Weights of a small sound classifier.
Training: muon at rate 0.0074, 16700 steps, held-out accuracy 99%.
Data: trained on simulated sounds of rotating machines with and without faults, 109.4 epochs.
Rows from block 12, named by matrix and row number. Each number is 128 + 32 x the weight over its row's rms, rounded and kept within 0 to 255. All counts start at 0. Numbers have three digits each.
# convs0: first depthwise width-17 conv, stride 2 (model.blocks.12.convs.0.weight, 128x1x17, trained with AdamW), a 17 kernel
convs0.0:156172134172155115113073082077097104101114152120099
convs0.1:047147175116142135114162142114118083168130129084152
convs0.2:150126161144156111143120148174097105104155219109112
convs0.3:125114116106080055135083150120138079096154138169147
convs0.4:104122191125188159151129175109154121145172168105145
convs0.5:084088113155097182137180136116177137134138093105168
convs0.6:140102130128107124107110122143068159064076154075146
convs0.7:101117134180144154080130111181155134145098147057111
convs0.8:146090163157137166139148192145181145108178115106106
convs0.9:086082081067128099094106096133088127109122138090105
convs0.10:176193123123084125059108125137141084104103126129145
convs0.11:135156142122089143166109102094189147159090128075168
convs0.12:119171200125162154143142136175175156133161127116167
convs0.13:126168180177139120114134148085101093093065133100125
convs0.14:098128075102135102128071131105127054116090096150132
convs0.15:075137091135153174109162109116168116111072088089138
convs0.16:147098092138073129091083109082095106104148102080109
convs0.17:149139114184141182135102094122083089095094144139178
convs0.18:156120170118139155165179107172162143118169125120193
convs0.19:060162086113118162094151115139148108132086144071114
convs0.20:174183133167134158144163121139132150162149153190167
convs0.21:130165205168173138153126118130128134146178076123137
convs0.22:142179152115054113090116146147168091084136141102119
convs0.23:107193122109133148144071122129066158080126155151133
convs0.24:133170159121164150109153106175111216125122153132108
convs0.25:129191108165132161193137118108181116175130134115105
convs0.26:154113141113124100122108112056078104083065112118136
convs0.27:133117135159120166175173131181147147156190141116172
convs0.28:202145154121098105134084091088099124171132165110116
convs0.29:150081191161102169130128182127136165157137116121086
convs0.30:096085096066119131101103141197167114148101125123150
convs0.31:111174121093142090147073149062095107125170108111123
convs0.32:190101132121073088103115119087152097102094166149146
convs0.33:096154068133134099133157085162101100103104189109103
convs0.34:133081146063087098128053111104119123117132151100132
convs0.35:110132080106133159170162159130079106074135130172168
convs0.36:129137084125088103129123147148161170131106045122084
convs0.37:116207142118122176118113101149119121155161089093081
convs0.38:140094123148161160146151153164142200151187103119102
convs0.39:098072102118092122149117090146117143135151193186150
convs0.40:137152091095127065132110142184112151095113104183160
convs0.41:106128129121075140114127163112157083072091141125196
convs0.42:096088074127127152082093124127199156139116132162155
convs0.43:123130098146097098105084141081135110107078188118177
convs0.44:091113085124134092134152150166151191162182128139091
convs0.45:148094110158134108104054109085077152100112160138104
convs0.46:153167119131157157121186162082195149163120120108131
convs0.47:125112121111153077119096096077121127112072063129093
convs0.48:104108177140172147159183166149098126090175116160127
convs0.49:121109089078161083129051134149136097124124135096092
convs0.50:103119138071104117064102144157088166115169142167114
convs0.51:192182100137108147145136128112092111136145113070077
convs0.52:133146135162156102121075094076122114130073136063117
convs0.53:115148090106127177113087107107148079062142129084147
convs0.54:117217121107093159139098118078145123121143122082109
convs0.55:097144102142089149152120115200156159151180108089150
convs0.56:095189171177144138125147160146170142130163104108082
convs0.57:135146146169125152135114127128119151185193148186177
convs0.58:136104142119140100051073150087096122153152107105163
convs0.59:126134070087081095157084172111127109133163110173137
convs0.60:140123091147192159088146122110107177154116194122116
convs0.61:148138139138147111152192145215122173122152114154129
convs0.62:125138091122151088128134069097133154074142187116172
convs0.63:157143164170139103081056126122131100107107119183145
convs0.64:133080116140122121054118155099068149129082144097115
convs0.65:151151142118080083134135091177131166124187155117083
convs0.66:152152179140106088116071106079129083126105115094164
convs0.67:179088160104098077114078091154115124141136097147169
convs0.68:132120121098100110148180157134067142130163171175174
convs0.69:085127065189117138186127156102118164156154123120124
convs0.70:148150134111180121129125141134143111050173074089137
convs0.71:069130080112100114108097120115132078107126073102083
convs0.72:115181146157109134085150151089098130091059097109120
convs0.73:070122084119129151140126126146160166165159135183184
convs0.74:137139120140153094115044069104128121104131174099107
convs0.75:088125113138160156116172157154156134114207075130139
convs0.76:076074107087148095154154112127150147153148130179173
convs0.77:079159111157074141074139131112127144132152102164066
convs0.78:120141150190112165144155128130093128192135143195138
convs0.79:085072064143131130123155136106178077132106160126141
convs0.80:090144103169057075137092111113144123105155126169110
convs0.81:143169154207121135110120090142074174145111137103141
convs0.82:128129126140191195153139152073107136091118134079130
convs0.83:120144138115155101099175143129169096132158132055072
convs0.84:124103097126133125102155157053165187123124080151112
convs0.85:152149188131138086113083089088101092096120133097166
convs0.86:100084086063112141127158132130147101152104091066124
convs0.87:162166201150122147102153134135098144091172107096163
convs0.88:087076061094108116141116121092160143108086092114112
convs0.89:165135146181204144112173137126113144155167117165110
convs0.90:112135086191142166154180176150118145084122099127111
convs0.91:116130089084147142157118159112140096112086091200090
convs0.92:159115146142136113090198127140165191145157094167133
convs0.93:162186171177168105138121097115113126092077115125099
convs0.94:108131091151111186164174128154094185138139148168104
convs0.95:100126096110055101115099117139146147179146150174169
convs0.96:169162146105135084124086048087114099137113130110131
convs0.97:101101115096103163145098052116104096135083162108151
convs0.98:099121172083088130099149163086171127160084099115097
convs0.99:095090112139158114091107116124163093125088128212146
convs0.100:140171158151145143118079134081146068096106073142119
convs0.101:153100205155141105157155106164103076151117151155134
convs0.102:129145116142139078168160099061154161089092157101135
convs0.103:068074107072132111091151112138102071140134153125123
convs0.104:157104163167161122151106127109178133109091062083122
convs0.105:198176168126142128131143073131073138149148156133109
convs0.106:106166197146144155121174089138113179102133092155117
convs0.107:084064139062101112088110142156148135098118102155118
convs0.108:125190134119127084095108101108116046153096137131145
convs0.109:100054112081103075093123108108133154130132149154092
convs0.110:143146155159184217132146147129138127092095106131110
convs0.111:126142068137102124089076098114085112090138186114144
convs0.112:150166143151133159086128086142103140119188104195108
convs0.113:082087085122086082101102127119085119118081125085113
convs0.114:121141161093080073123162093103128101092083081141145
convs0.115:110059103098109114113083133138097124141103097063097
convs0.116:095135122145126117171092181167188103167134097095151
convs0.117:101158119096123083165158143090209106124103130138097
convs0.118:216178139139105151087151099097105111126139138106113
convs0.119:075102140086108086076112098096125071147131134158108
convs0.120:164192153153158140116132097121074139141179130146178
convs0.121:118148161129163157119149152139148171207129141176168
convs0.122:107116131057170084123108165123114114167183139119095
convs0.123:105173139167143172145131155192110130149161100179155
convs0.124:155094191131135139137125151134084184098131099126067
convs0.125:178094112075113102178140153156125140178117101168153
convs0.126:108128078172154135086171109144121098161098089159174
convs0.127:072092126089109113142059126141119090086088125108107